Rows from block 5 of a small image denoising model, named by matrix and row number. Rows with one number belong to one channel. Each number is 128 + 32 x the weight over its row's rms, rounded and kept within 0 to 255. All counts start at 0. Numbers have three digits each.
After each channel's rows are labels from the 100 images, of 14976, where the channel reaches its highest value: "top examples" is what is common among them. Only what is clearly more common there than usual is listed. The data: drawings of small networks of dots and links.
# convs0: first 3x3 conv (model.enc.1.2.convs.0.weight, 128x128x3x3, each kernel summed), inputs 0-63
# convs1: second 3x3 conv (model.enc.1.2.convs.1.weight, 128x128x3x3, transposed, each kernel summed), outputs 0-63

convs0.76:094159136100149201154107115123164112047079155108133156124143096148135117082142134076132148137151118133149138137098103117137110149157140048105114096091184170091128108113054124110060144143133104
convs1.76:124189140125171126130066156106126098109136134156076100049119097152126162109129107145058135129146113163107141156102107069141118131129136149097187138181119109136074109164170102145132115140103123
top examples: five dots

convs0.50:142092167146153109050107137127116103123098122169138157133142150124171108097135121149176105099121073143132100078129109110106115125123000137107131033120054187137103133114105111139159124093141155
convs1.50:134117147154120076072184152133094126068183147131123092135125106148160105137103140143117067117148156144140164148151146123158061138114183111120121190108191103150124143111073119067186166112074096
top examples: complete; laid out on a circle; nine dots

convs0.81:162131218109189125068144110170119162114094151185103131138133101162151121117150116127180150147173145131146125115101129143092112176137154125118140103136155117124132111088133135077122123115128121
convs1.81:111115126130095136118111125163151143145099129072167107142144092104129255108162111099150133104138087194143128119153116103132135157069112117112129117100088132125103151255126084196163115149085153
top examples: five dots

convs0.25:137015125145061129097090151167123156142120061115127097167201156074115082136103131105124087098116126129150167101129177153121124167129144113089155121158118131146211095150124116085147119059134099
convs1.25:160002123147151110139074146091135128127152121167128167150137106146149167156162117141102127147101125160162141143117073094074157153112147154162178138087147143176032169146121068098136159144119129
top examples: two groups

convs0.9:096115087105175158136159061137101117103169081140082174074127095113150131053112130103110097119123130134179107093111134109111161126127151071101106138106077162202151110130132160143177142023172107
convs1.9:167121127120101099107157166169132135165128153085159103127140123137126137044123154140181069094105153136116143137143131198116106125101118156170121100083135109083177122110153124114124101064145142
top examples: five dots; chain; loop

convs0.108:096123097101149153115117094117148075163133143076154174128085110151122122058124149095127102109137028123076121085107109088111114121145181081099170148118128132111157129137139156131147142149143085
convs1.108:155145081033155102140065115138140204123136098065114103140119123130136141085116147124145116081100111122167095086111131150127087113080136188139119107092095167163134134110133148094121126130104167
top examples: laid out on a circle; chain

convs0.92:179083113144177154195101127132092131108121093131092106106141098107162112200132107141132174098076156098102128127102143144112133076138136076120078147105153081142154097192170096153094121157133101
convs1.92:088168109123143104125145087118138119125118116070166124164140151166078094132134124134127089152134100064140124139161120142092109132097162095128120109173145180102069156067065131048169140140124072
top examples: laid out on a circle; five dots; loop; kind: chain

convs0.83:099102211155189149095131151175119101068120144148101129101141064140151070147076114114122108089120122113110115107152113110135138088129130121101115104130171083086096061088140092169077135114066182
convs1.83:096150178135131149165127147095172148132109108175108120068161096140132202125212109160120198135133111156108128087138146131150098143137119162145179126119145115179146136236106174153155161127126117
top examples: complete

convs0.97:117141124133204150057179150142148102101070116114090116091121092134216053143174130119118132171109158128102081087127127125137156124171157143153157114118102113080083076044107095169145141137129145
convs1.97:145130162138138130068101104132070122112153151148151068104174121140161218162138119150117153154142105161117115154164180104110071113055111105124125110108119125119098136255080142148187128120090142
top examples: laid out on a circle; loop; chain

convs0.4:156074135131153079092112091145101180072102083113115085150134119145196118136133131128062094121102148144092140076109148119199165103092182095130090175123201105063123115116097120161156098105106104
convs1.4:128166146163115160051130131109113091115163140139159114144119120100106098118094151136162141167128065136139115186115102124080129132141072137124105110129114093112154154082086149092222189097114137
top examples: laid out on a circle; loop; chain

convs0.5:107134123146097132164137129161118199118111084043153129100159128126189170115114193117128171085083153129109057125062159134106069127109164091154134170168194111087109053182131130156133117177155119
convs1.5:191120129155094150122171137099163118102122197176114110106127155132130142122107105160128074122172118159109123157169181135132142212068098154084130112047106170125124098172158154119134139090077124
top examples: laid out on a circle

convs0.26:174158215136136143069126089127129150134131143113134123198147175156117208173119130136149125103160100126106128124169113109135139140103110127137124147144114112139141130201156059062166071074177110
convs1.26:099087078071156082157122111131101154164097109158134103040120107101122185116074140132144081115114151161130085082103157136128155081184120129114120106154119103135105075138088129212075166126112143
top examples: five dots; chain

convs0.102:120099193098182100079181177124142144141103130159134072139182115143134089172231137123170111153177139129129093115112111094089116114146113175146113106095123139140098041104106148130104066110130131
convs1.102:119125155102057069129133141113112121121125127124113166103153152079136181129130135069099137169142132173110133103163092130186126217111138145127175118155128190174128190187117135176156031138105115
top examples: square dots

convs0.104:121099140174173146080103202131170095086081150158116111090120152126113067149103124124136122105122123084084138159121095114148146110128179123110110115144219134152156083036109112174065131142133117
convs1.104:116089143127193199123163099126165154109090145197129164123108105133128216122081163141100145142155080159113137111150129153152137155148153135133150144107147128124125093239115141129147139144105111
top examples: laid out on a circle; loop; chain

convs0.90:148099179126186105130093113181057110126071076134075107113091133145183140121136137142095091120124129100127105113130100117116110114113093116141096097144114137177115099171126117152142101104143070
convs1.90:159155115092142131155126213132204153100143145122187120115133144084117070125109131134161133144065152119119134135108105135120091143130165148136140158157113133123145165015120164117154122144119191
top examples: complete; laid out on a circle; nine dots

convs0.78:138161168127128200117142085150104106106107141211108126172145156134159025099102128097128095149175128152153167117192133140150112174149164118103080139123086114092119113187136106124106127111133141
convs1.78:163130071145146142132139066078118109089058137110107166142119149129146197110122127108142159143111090138095094130142124159110104115107127117167134181139094082123151070220146177153126104169128147
top examples: laid out on a circle; square dots; chain; loop

convs0.21:150072096119133135121151130149116152116117078120177076121112083127048087127143132113084125159095106103112097084099085120126149072072097147101199097115135110177135111087132132229150112029191138
convs1.21:183148137118168176131146107177154099131078167105096076161125172124113140133107130072120160146109171094176121125144153139163073164162164104166105203131133104149129073163155180089080102063112098
top examples: square dots

convs0.107:138129194141149103115073099067145087141107175194104145121087092120147224121159134181144083136175101170147095145174107157107167192124139137137123131161138149150163107042091118137105047140152078
convs1.107:121138107129163114081110085120163161116101108039128073110081124114093066125101123092088113121137114063165153173124134104142136091160131112136101093078094108097136155103076100105185143115102099
top examples: chain

convs0.60:185137188100204099118125175178094097110059121106115089144099107112087152126173129102121133127126079142173096085124137157094147134077093120155121130096156169155095123133101163118137106110095161
convs1.60:122089165126076103103191110096142159190177121159103131136104132118088113138131145142123102116140148120146112140110169093233122134250131109112111111119124124134134137168178145155134127208100148
top examples: complete; nine dots

convs0.2:172132096114174102123086147135096128109097152106118091073088121113179013170097131130125163124126104077142130109151138125118102171185185147117140174111120133079115122092058135172077162170079127
convs1.2:131137150104111109130124133088091145060124104115142102146101154154163107093134107119087055132132126125171117121166193209101144147075118139089166202114148166104129073121103134139159168108092117
top examples: ladder

convs0.12:097173187085178133088176000136071112164095104124109160107085097180115137100127144113139123084101116086138143174136153076126103121098107143068119129154132183167094128053111172122132104101105086
convs1.12:047121120144131168151111154150142185176144112132185139152107120136085186107145079163093154164150097183130139135149119101136129099189114153118117120164118155154122144180098125151122095128164184
top examples: five dots

convs0.123:064144113154126154143112167087168081154130122152114102135119159077123121182136140115160107119128120079101144066066103135161156152109139116171145153063107100071128163160098128108093103119107121
convs1.123:112123105159153115142138135126136112132127179133157139163086071091136068041119119117131114088127147091080137105105145133160141130161125111135120063096132077071093117056163146138152150159176089
top examples: five dots; two groups

convs0.106:116104132106106154141110241096140023174086112144160128138105131099142113110129114101128123113097113100079155119148119130000124100156143136145139145108139138121131122126154121111100108116081140
convs1.106:172154128119143123152129123152113096102109128150162111161157154131182176110121126091096104144091133140098130070163107147130102143082108152130132083146130151139170116120120105132151158130135125
top examples: laid out on a circle; complete; nine dots

convs0.127:119133092148170131124142109045082167143089133117121096160092112073186103193117143139149140115129104109092103091144092102118159125151108114166126109123107137085111156168147169080151110144138062
convs1.127:142118150123145169093146148144119188142126129099190177167117152103096162079123177098103125112118162104056154133113123128112131103083135101160141148126062110123170107129110115184156103148163165
top examples: laid out on a circle; five dots; two groups

convs0.46:122097135114148117106120154092121095210119157096147118169134114136022133127131095133073134087102130106073178167136089112166108130002109134132119126171192137252150100157152108140113088143129113
convs1.46:115143133115077121157114099092117110184102165102139146099133129150007141128164096116171099115109125115193066131121147112068079104255110124134159138122167146145097086100132130097150116094155145
top examples: five dots; chain; loop

convs0.85:126105169164144145111123090167123060165136117100164172139118145169120106126094148101151158141119090046165109125106118150079131137145082109139212068131122167159136057039146125169088177166092138
convs1.85:134153088129114112118143074106090133129125119111124094078151095050103120091110087157087065080162128097124126156181075138142090112138079129075107107139090114090128161070134100105154161122132131
top examples: chain; loop

convs0.15:112112124140136116109140102144098096169075141123125128158119117171043126141137124143106132119099129116138126173126106085168147119156095090120123150138147129241127133124149154156106134133154117
convs1.15:124137126099130112142159107120127121000170090127086123095128144074169124139124122117130134155124124131119131093141152118060146128019150157136127122121077123021130126133135120130167130127075105
top examples: five dots; two groups

convs0.13:151118210107171134116119104120083154084092113136091111110112140097237137109118166111128083136123055132148101063140114100136140133201093134156117086133084133069084121139118080137132091105099104
convs1.13:160154150116160118142143236185144109041118101160147149156099104128198070110138141137152122149125173116125143171129114145132125122007157160129129170108115158162128120087158130114153111138170165
top examples: complete; laid out on a circle; nine dots

convs0.59:059109065157117158148126213160208173116129182139177133102100110115207124122120111098122147121126162132141104147116134105078103137205166115112157106093109130073116143220149147113108136076136138
convs1.59:153141054122161133180148092135101067157170105114108101151137188099165052129129093120162148121071088136162104097117138124075178118053177122110125123109078110131185115020115140130133129116131101
top examples: laid out on a circle; five dots; two groups

convs0.7:103110090099172172093174165139160107098080117041120082075154126137160099181117117104095175141131112142081165126158078096122111096158134104137158106158140120132112124117128147159138161131105126
convs1.7:132127091131122133180177074148123126185157077067191107179053138126120094118160144119177156125127136128223060138162148097075091105116152103118093133138117134156127131111089123122148121159148145
top examples: laid out on a circle; five dots; two groups

convs0.38:091100108090155071119138144066158098141163138191126114142128116134128061100120151171176099165109114110122118145097152112127128111111148139131064099112116106127120123102143088142070117104160095
convs1.38:174112140129129168147143105158174127086138177092162137127157111124096238098172089082135131122171079184118170153149119152164104169136086106127163062180080128110144168236153093170103152142142118
top examples: laid out on a circle; loop; chain

convs0.64:119115203123120118180133120121124133141064156166130162109063123126107166076127133119130181071154113187195123130108094172143076183107125091087139076124096105135181121070130110174119142095154112
convs1.64:149113096144158187077137162127130078205144105053149103119137131106112099167097119123164106145048152093179119139170087106110114108152154124108112098082170136140116147135141117167161141200116097
top examples: complete

convs0.43:108135149127101108096143111174090147121142127069125118158125194130138122172133119145131107135112112155074135121152128157157148119162126051140173128089133131078067121160139110117231121214068112
convs1.43:146122093124099070197096113137102111122079132128126102110162097136107140060163117151125101098085143146098144079110127127139134149175127174130145143183122115103113089121139168063049156065077141
top examples: five dots

convs0.24:160109175113120171143165174142133169176106085130072135099100179115150125158084109159129120130109149108130099140163174114104106109115097153104128085109083139167129067118156116133185108086080206
convs1.24:140111127148098111090124071158123110140107128169154130128149134127129140111152154127128120181128159173139142140135018089109148120155161096154105101125094084149125171106080085162110157156137101
top examples: laid out on a circle; five dots

convs0.113:159089156129153116069136109118101090142074138149143114114126126157136088126203114145080105115132165148143138129188168123124114096130102104112143135139104122138136147034135141172172145120070094
convs1.113:086144118136133159149112057111103125081134111109077173130105102143090118127037116128117156137135059079110149139075105096156122110175112121109133090119167111124119073039167114100075086145167124
top examples: laid out on a circle; nine dots; chain; kind: complete

convs0.82:111154156117106149118127097150050146135162119151129074101137094109184192095094153099051154152113160117146139108075136172040144111201075120141131133182139131131134098092122149138163122168139131
convs1.82:157120115132134083101173165078135112136154076085141197115160139144209166137108140119158107125153145193128113155180147139148129182022151147104116169111094155095076126171102128184123099108115165
top examples: laid out on a circle; chain; loop

convs0.33:141133172148157147122079149108141083069135118160122149164065041060092168149139161113180106158129132096142113089108114129121159129111120111073105104135157107133135171114164175106028118053146106
convs1.33:145129109066120072128162130107106122153185080123079113196139183128114090168130115126076107154108132168156107117136132188100125138162134138105164179126155105126159056103117118054044111054136147
top examples: laid out on a circle; chain; loop

convs0.39:126124158153109072102177108151090137125119102112130068153116146073160121164150126111174081139147146112145162107201097182129126154130089144184131125141129156154157142141112162091176085111132145
convs1.39:118150103120118114130121120082080149081107138093113165060150152116098159106097101142118136108075119170115130116052113124137212139151112129066163062054155147147090156132063133058060106126106098
top examples: two groups

convs0.57:120146162138130079084150110172121127150083108140048110166080158172141134064121140119138115107145083123121112164138139142163113150074135089080150176097152112119123112136117119128184130096144140
convs1.57:107107112181106178176068152093147127178124171163178121087111123106136109092145109103086135128097103123102121104156113124109138122125134119122145141167109142131092162110077100142144112211148108
top examples: laid out on a circle; chain; loop

convs0.22:114116149140133123102074092143147077150098155084155182204148164181085167106119178119100056116168082100140159170154104075150131109061100123074106121154191110212134141106153131139084120115182114
convs1.22:170121128147111106153139101125082154189131140100166085161202151059052074122101099103168114113107169128134095088174127126096125154176145142120170101112089137082086079092128154086129108129088123
top examples: laid out on a circle; chain; loop

convs0.67:108093104142136136136166164146103119134138085042095132136153169154092096091118154127067073151102096114041139042121158114139152109110090129175141131102158144144079123135165096105142135121110127
convs1.67:144142180134118141106134129107124119124053117110130137170082106146119200088098107114123124188169162138198152191060051101144103111151142128129156134110113086141094122197100132098109114142118138
top examples: laid out on a circle; five dots; chain

convs0.14:142130084118093099111091201116120104167160143088147075146139050127090137148123193129137082121111141087101172075114119121159120087088131166112172142134179109127115150166130111158129155085128139
convs1.14:142122119121136127139045088137122158145071106115078054116127160119097104137106125139090105144127137180161140136134114106110184118187135153142062140138113073198109133097157171151129167126107080
top examples: five dots

convs0.20:056102123148175177113170153099117159083109139156163117105117119147115081104097097133136118152053118144102069084103129112110188102120105146177125110145067156161141087137124092191119113112139152
convs1.20:082125093112129117090157095075126101137119123117107157173123103137152124148115091096173139153081125051163179167072143134168094117139125040185165128148140125105127125097092120080131090156160117
top examples: five dots

convs0.86:157082122138113174110124150130109150110077072160151164127152149085155115145195147120113116127123113132093084130125130083120142085124103173191136102117134124146133109123143127166130086148166135
convs1.86:191046148145164154151196080110170154119077138152120136133140134117119130117112126079121116128133177122149096098175125187137126185138146114133131162131113139133123134118168092117169100133099150
top examples: square dots

convs0.93:102119116128172174194150100095135105153101141153149168108105067185075073065131105125153108093110137125119148140108153116147140117096138115107170142165137135130170093086159119167081147095075077
convs1.93:125116123116123124127116105149184170144053121115135073018168157085107129059089157114125177111126177125152111115076171153117110145123126182099099125116134139151143103112134124117020083114137140
top examples: laid out on a circle; six dots; chain